From a checkpoint of a small image classifier.
Data: trained on coloured fractals of 300 iterated function systems on busy backdrops, 3.6 epochs.
Rows from block 3 of a small image classifier, named by matrix and row number. Rows with one number belong to one neuron. Each number is 500 + 50 x the weight over its row's rms, rounded and kept within 0 to 999. All counts start at 0. Numbers have three digits each.
Before each neuron's rows are labels from the 100 images, of 14976, where the neuron reaches its largest size: "place" is the part of the image that holds the peak. Only what is clearly more common there than usual is listed. The data: coloured fractals of 300 iterated function systems on busy backdrops.
# u: gMLP up (value half) (model.blocks.3.mixer.u.weight, 512x256), inputs 128-255
# v: gMLP up (gate half) (model.blocks.3.mixer.v.weight, 512x256), inputs 128-255
# out: gMLP down (model.blocks.3.mixer.out.weight, 256x512, transposed), outputs 128-255

place: centre
u.26:526409530516409494486452480450464477471518504374565507436556547433537516412489521520441584430489511463467495494481410571529391499496471483478500467480444448512536525483453419522439467547564408563473521562459528454581352547552430393558420489488498581468514496483499434478509556548484458456545485431548585411490649437484601449468479408521508540525531459507504524471524496525606529427477
v.26:536535467531497475563529503575532517502491549650563564515454490509505504526549466503541492370486513434572504523443577567579521555507516518421579442510472449468492565460411525451490498489554523510487511531447623505403542449413586621521559451437500459544493468441461441542571509568454449561463514453588552507440602582590493444411401522471541537486499534453441517582480500460560537511453
out.26:450552399448468428381601480517491563496416496526520471580387462534463482587503514463482468621464466466430533442544471453491560527486516540531564503434505509533580479484486654527425566444564464525558461551439439495446594494503501512520450512510459462549520497488511507488440419501609486479552482567444444570495428551492476509573454504544474447448448572452513535543491524482478483567528

place: middle left
u.401:499404471575514529547574428509436463521485554534508502401541447391487469554464477525452548487617504565436482309514482533470453506498523470542469455508515495499510454529444512504599519470487526545443396566477541496509519524424576587533514481486423507455507544436539493439471545555557585402590537526566538513455551407541526520511569535543550423442526538503588534504500432560496437561466
v.401:471547544382427458429461536513411521503400552555477553518517394539558489507404534519452493514512624543494523429471453455436523566478501502500535527410514565501541537522476480579414605394488556596485522471581671492533558511466486477500481534522485552521472549569436539462515559465583521404478507505597501480474513461536496491505381523436426550494421564510444546514518432499476469472470
out.401:461511487532539451443444546511564463512557546556508614467524592465532548497537540456543507570446584480584489551470473463531457507542528498501407480513465471455506575443448500513484510422372399432581424496560495562443467493504503509481469552528582600564488483474480445473519408461447417565446500547530439502576497513467524449552531547474418495633443472435454406502480418496549510499492

place: bottom right; top left
u.247:521441440447537595428475511543531481459519377528551554462580538473583474455540501523500550525548492436542490631470513555494455554538571494489523409460488457452496505536538468506527417448521469419504537530436530555512412547527461470435573472509537493572564583590469434542501530457469517447433459461445532533632470496571603469519472535555508496448466447512468497499497548443547576523601
v.247:519426517453451505407478505522462548480463468441603463405528414521477472438566476523538468539524458466449392570489579502457585487554479556499470481446453429497545493534528517517467436478578548492504588435597545604470504533466487518407421412502477530498473462608572487605462528426520499466539475525560469354556568626442492373616488562542485520544528561487492479528444490489466523511532
out.247:443411455502468507572556536506444488499554541498487564438504483477442457587554481609574465499476465504437507523580510519514585500519482587533450554601502460549492527511408522434530522440465559410570492446483501553453612524476481447573442554485538545490504436475531461511491537481616480525577529491500476557477476496396543460513525503562523425473511595444495536448505567508512466548422

place: middle left
u.428:489540493533535505480559532504530524499531572617504512555495514483592527577509444526550471504428514486584476548416499505506439486422486548503414463468550566506427474463461522540542420500442584512556427486583425542474363567528506525568527571558436539522471517345454434455455501527570544461571472500503501471531464508534549480579546502496561463561565554485560462403532475542495441517449
v.428:506555501479507577424493671435547562454491534476491533491418445462461536476462461524494459559547608461450401611502458614669572462515544458516431541426474495511491518456494523432519482542558455511514483515458493483483506509578525424502426424474470489440470469514419522449493438455550491498473483480517487511485486503444458580536561537613539546503407437555544522634552500500409472490470
out.428:543476538508531535590423470440553541473523539518499506450441445545431527419547493439521568536561496477581535485509403505476537562559506480352410497503449448441585407544539454441481519443566385579502552492479440520532535586490456466442532446598446476498516567623510580534532612564531533536440489464507560560525441523379545472552490492537408558388465443505425414541403460507487527411523

place: bottom right
u.2:448555463524467524485413514564459428625399452481480524517516504546438485623492527571479427474574465413517462613474469443457514589554528524550535448552468477459559505426472600414498526541552510506555556628560537634460446503554547479581474421371419522551498486539491493469436544426467477453510469619510512525412477478536562561525477582493471514531443508508455461468459525471536558607513
v.2:484480453599532546480544534504487469526528513405590543480457462504489611527580563406482529461493604424585483530566568522460523471493516517482527450542445477596450590484467515565441583462515474423537482423622567523471471461406484449505445560389442478495472468522528416536526481529489533486439517494538517506487473541476555521501599520568418474476511517493591501496503563570472549485452
out.2:408488470574493548468389609517472478462519497467632589466499466555457489465505530539456462472492560513484482491533520573479534606507533480494491474547490491598455508583450513514529632507488609445402471500540496392495514412406454470484458524574458575557478541506444422500506496473579579455460457421484464451566485524520609547440505490523477395529446555571545424542548478533526471451452

place: bottom right
u.82:383481551450559546555395471562452557556473441544495516461500502441449475560562493473499491525591613508526463549481529358510482489401497466475499510384482538503513594484422449418435471477514441558515551497426530615531478531483425513547630474467540528496502511467503492463441581548405452398450388485426492562454505457527538486546474484470520461532411567489514580479469441517481553438529
v.82:540483507546476448581594455528443476508516475506506547519518567466617463528455463457476562379469490495517488409450483486507473456519498537436504476564497564437512505504501489493545436526524445558486535492464588405478509549520484471413567575397522552474583509421486385502492575399549495507544543562559541449552469479449481512466505486506447532446550566473508418446457439488501454561532
out.82:497621438474419465503564547407499491571476452496443426513465617481513525490425518504499530490505422521574489465538364534474529539463509556542515541527498430459442494464553499515563514510526450448486466495500567549405540492486598543490502434504498651509470477551449405535517525432562483564475497474548576515526607588460546470452611448476464554458487493554586476472553454490469514505487

place: centre
u.391:506394510489443486518418476448498490493598475479388622460573486531482551449489538551509465535497516487418514412558434613420408454532505472566483560505467563567550462483521454467435527529435529440443424539455445537529560484467508524524447519515448459600523415473562479443566550508524553543539518483466523497515463501489537551500538558614530540547525520571418411451478423512472381522567
v.391:474332492549404511538506519516472498611541469340462378506510468526516554489572524495582420532483582493434495524424479570469516491557438402532498460552549563473550537471398506539471524449509549467565543474541438535414502504498509531453566510534467442458522480515486579464474547497538543515451476536510493498563487531613524437557492455400496472502546511528476508555557464625517611487431
out.391:526476526524461554477583511508485563448485566513448538498453507510555470445476459507511465526491504480488603611587495447441599581522530408563453346537500481531474437497552545500519530547426453507512449536550556527597459513537475448470529539437521547471555533542493488466474525512493403506465435519563491521496539457591487472468423473498433486501476502455435504475400593534517597445471

place: centre
u.338:386557445588525470490481484528498471384453491504486585529554462481523438408565592583421471478509492550448482555529550488498502467439469518499535491504425454391485433510523473472454578552465550514505450496524497553539435478469426519555546497488519484573465465532467595510416455571528456600491431454556459430465619577497458470566472455575510509466469455502547405533474536493520547541546
v.338:427491561497543561493448508575430519446486447515396510565526582579523444458531478436475487515522556492467431557543462536381494533511519535499560546494475379476543364482509481419514523586510501550492507474510520534468428456467389491593436431523522548578437530521458506585547480571567507459581530496518398445463585546508495444431480536527509498506433470446550481646515546477451502452540
out.338:468438456501452481493422471560458497398491478502457536560476443511401516492517525480466500554552515541497464494574527474473587547457530468493451506492497388527538461541552447502471457494443444529481503535534442454499382417562547421540486424592563531493552503471546550567507438503444564474517454459423496565549483535514583416452601575546542428645461584565402453587501585546477465493535

place: centre
u.327:550551452486445522557541542468537480486485489439506418485466488487464570458603482531541490501519567545427536481573496488492425487369482549511459517456547454562385526463503462573421511514399529511548527393490490482495471386439470564540561504461460535592501498528590527529550434570478441481464545515522567405477571555483489521484538411506405500555487488593555524548501542483565551407473
v.327:525546490535476465504469488554567512510553543363621503488394457569460549583517471532533533489477435489567478500368508517546509634508505512446535503468528575546435502504453523444464321535472472482504537522454433575457558472453510615511355658496448471472434538452525444541503491540535533502526644515490480512604445501512487504499542592532486365472482567518479485460516530433479439545588
out.327:552459480481518394508607453532481477477491473519521595541541552421501510493527448466583464523478458472496456514544490490475562513585501527498568431538539494498502540529543484457456519516622487475476539562560623568505500535588531479471511541546468547500547492522468531452526504477536503527509412492475515625507441489448524381507445501563614496494535436520467558462498540414456432448484

place: top centre
u.25:618481506506468530618472469431467534478462420505556474407451511471420475562474519555472522484528532464592522444494498468579540437470552463499470519489573490559519553565461568485576512543555394483403461523408593427513397540477507455466521514521581523568441460520405558479600508539497472483541503541500481539497524492479443437605532385484623592443503522471439471466446474498478460512483
v.25:400520550462428518462504560540376469554518503468449484471552549519423429489503482525509577520515513528543509441438493491587536524560536576468529566508466478444514496362495498405558478505527391579558425506556553479513523485592567504489506416459536528479518603505533496462502527467417518557421500528529503539462474563544435554589419398511538565517451521612473549494504544545521500473524
out.25:467516477474535483482548567504512465514528415479442542522592482425514549409540501496620535493483474582559524524485548479459502420463492485487498480531419494394487498455562481447408513451520557627519534567553465544465626465481369574555625460535516515525464440452441456513488478462487521509475392474506523536539533551497696559414448523436490482514456458540630506493547556483501455493480

place: centre
u.485:454551489529475565451481564482452462505489564461490515423489502450441431552536568463451529422484431541478519479537532520437514496527423476493392487565514477443441484539507515476560475487447431598517404403415541514431551530516488605548440563635531521567398547550407474489467557542347513561447525546484470499517457556481442481463541497545560464493520551515488511503485512511492434514616
v.485:384511509522523445500595541447511536523482519577515523523466427436434551488386441437442504488507427531496561556542535426587436473480581549518458472426554538497571487499452518428476549503501496542388469464384509503506465490483488427475516462384473505446521435412490586601539484604487426509442445473584485536475485487499565516511587539495422491506410529521517470440459564556484516553364
out.485:503523602513470583573399539507447499521526407645474488428455442526569513555467521573493447588512525513403604486482504468543493551491514493565567571523599452531476365534427515531523541457594516493451537513408488581457490475469498534487521490545548476480547429573462568438512573533469461561514542443514468506491491489525647515490488502480505485565445507418462511420498498562538480475469

place: centre
u.400:541479506539546483556486505604531582476481449458453399512616503502490584508518476459482491522584519495507455502532512464530417525533510503566430532508490503497522369485477481516476490422464511454474493438493481435523396537420503590601438548518607509491602460596520513418538562499504511529479591465394343532548554409575519484430582499555457506568468393453485532519645580510464539450556
v.400:471492503526474515490528524573460525572540537505504501411501481555581528496562429524556490527520505486574527517433545573522546402555546400569589487560522549586588514553496528409459562431500492426445475466479531548448532497431434440535558477483496451475502505496533433561556497516541434529487491584501564563459492440430479495518484410456506513483429494513508541550591525449599528535429
out.400:613496472435535470407556580544476517547545514437501512441509556522559529533594475487471438484451500575515539462492475487466458486513441447467456509478600416527449571505501425469502438479467514467566551487556466645505556487603483519501526394461445342458418580517545481544543447466492558504462410563608570443477400558418538544465449465484495572469499513534493452471436481503496505536455

place: bottom right; top right
u.162:490502461408388475556546493573557527509492509454545559496439585462476474480589488454448490519597512478537530633535472563506466496503511621482531449434521577542564515499511530470506464522429584603449441543443492497491483441483472391552503470415563542509512515518439468497429496492521565457482472572493468505554551496524519426574609473426567501451469549476434530436424501544515462595540
v.162:527477476595568478587500572451508539454506407531493472517523530549568459557479631509517499527446514427505444426550473530560483434486525578412574493454516467491516489407493479435499525545462508508562536542451410496619511434519568503455581501451425540562533555432535538541528457544470617568508504570456459514396425479551511441480459547499486533543519491551538494516591461450525532443487
out.162:581504546605580496542463487490526492591513426513466479476515442525469550437468494518574527449418443551532587501439566524432584556451538416516409601420537415496557511464523558544387421525462468483446568492544537499471531415378453549502536538527458535514417584431531537563496530498489512552530517394480549514474518495499435434482479502551477494563511457474521402559584537526462492483487

place: bottom right
u.432:593569555550504589611395506509441491473537558570450474545571453469518474527498549610529524438528509476477484577607464463445549474517522608483458509493467465462499519556382538488510593479496479546387524509488523506469562484561458458420523503529458585598551557574438566495460546447533457553413493477521463514484359586475513440596488493461433538433525470560488465480561541482479510551496
v.432:540575502468461436559456635544500517525524430484506518477535448396465491497502438507452497641523516514633429434494449575465567512481513531437499501444462576499460462543454449605521453441522446456551464481500529553531603558494441542502539499497500478498486587405596473482583465420503413466490473516534525516490546462471476553469412555444487500457549488516613503561488487484432425618501
out.432:487572502479531410488619560456431459514484409417550455488445451518486562404535471420509505513557482512492472447423521554572431517491491514471550479496510472573497502524566424454505446445559491506609449460482563489626449434398527468597500427474559526509413469480530414509667517571478520477582605469574521408500563423376451539450455507479580476551510508502523474578524496492430531575500

place: middle left
u.209:545488554520517513473443545526509502479507542440472500545480555553498437517482472387500495416591529385408472642460483475535477401494543361575559598506491592526609532568480587410508398421469460478525471497496484449611443571459496513472603495427501431523445489490560410500488562546553497586508502485409532570458493500494416544539549473512499434426555432515498538620478495592472515499484
v.209:561563574530505476518497550451549439499419490494438595586461477473481506479429537442455520494519517575481512524363555592480478441474466488457551494512476561512412510640480505481470452517429578566477561508429466458592452547525435503430573483478521411496488492483556554506466569478493474547513467570504473490472530471571529505537478401526451412479543527523484447508516423516499610579489
out.209:485522558456461485522517640561517533456543485535592596503518502486361480512532521497577546493420504608511499494545542508504483512471513532450460468462536497465385442511525466476502535453525571512478561550550478532410546437579494420515447424482473432516473489479486522465507484430464514505427590542555527474536539610591525546503493527535544385530553521572424437419466509461544490509542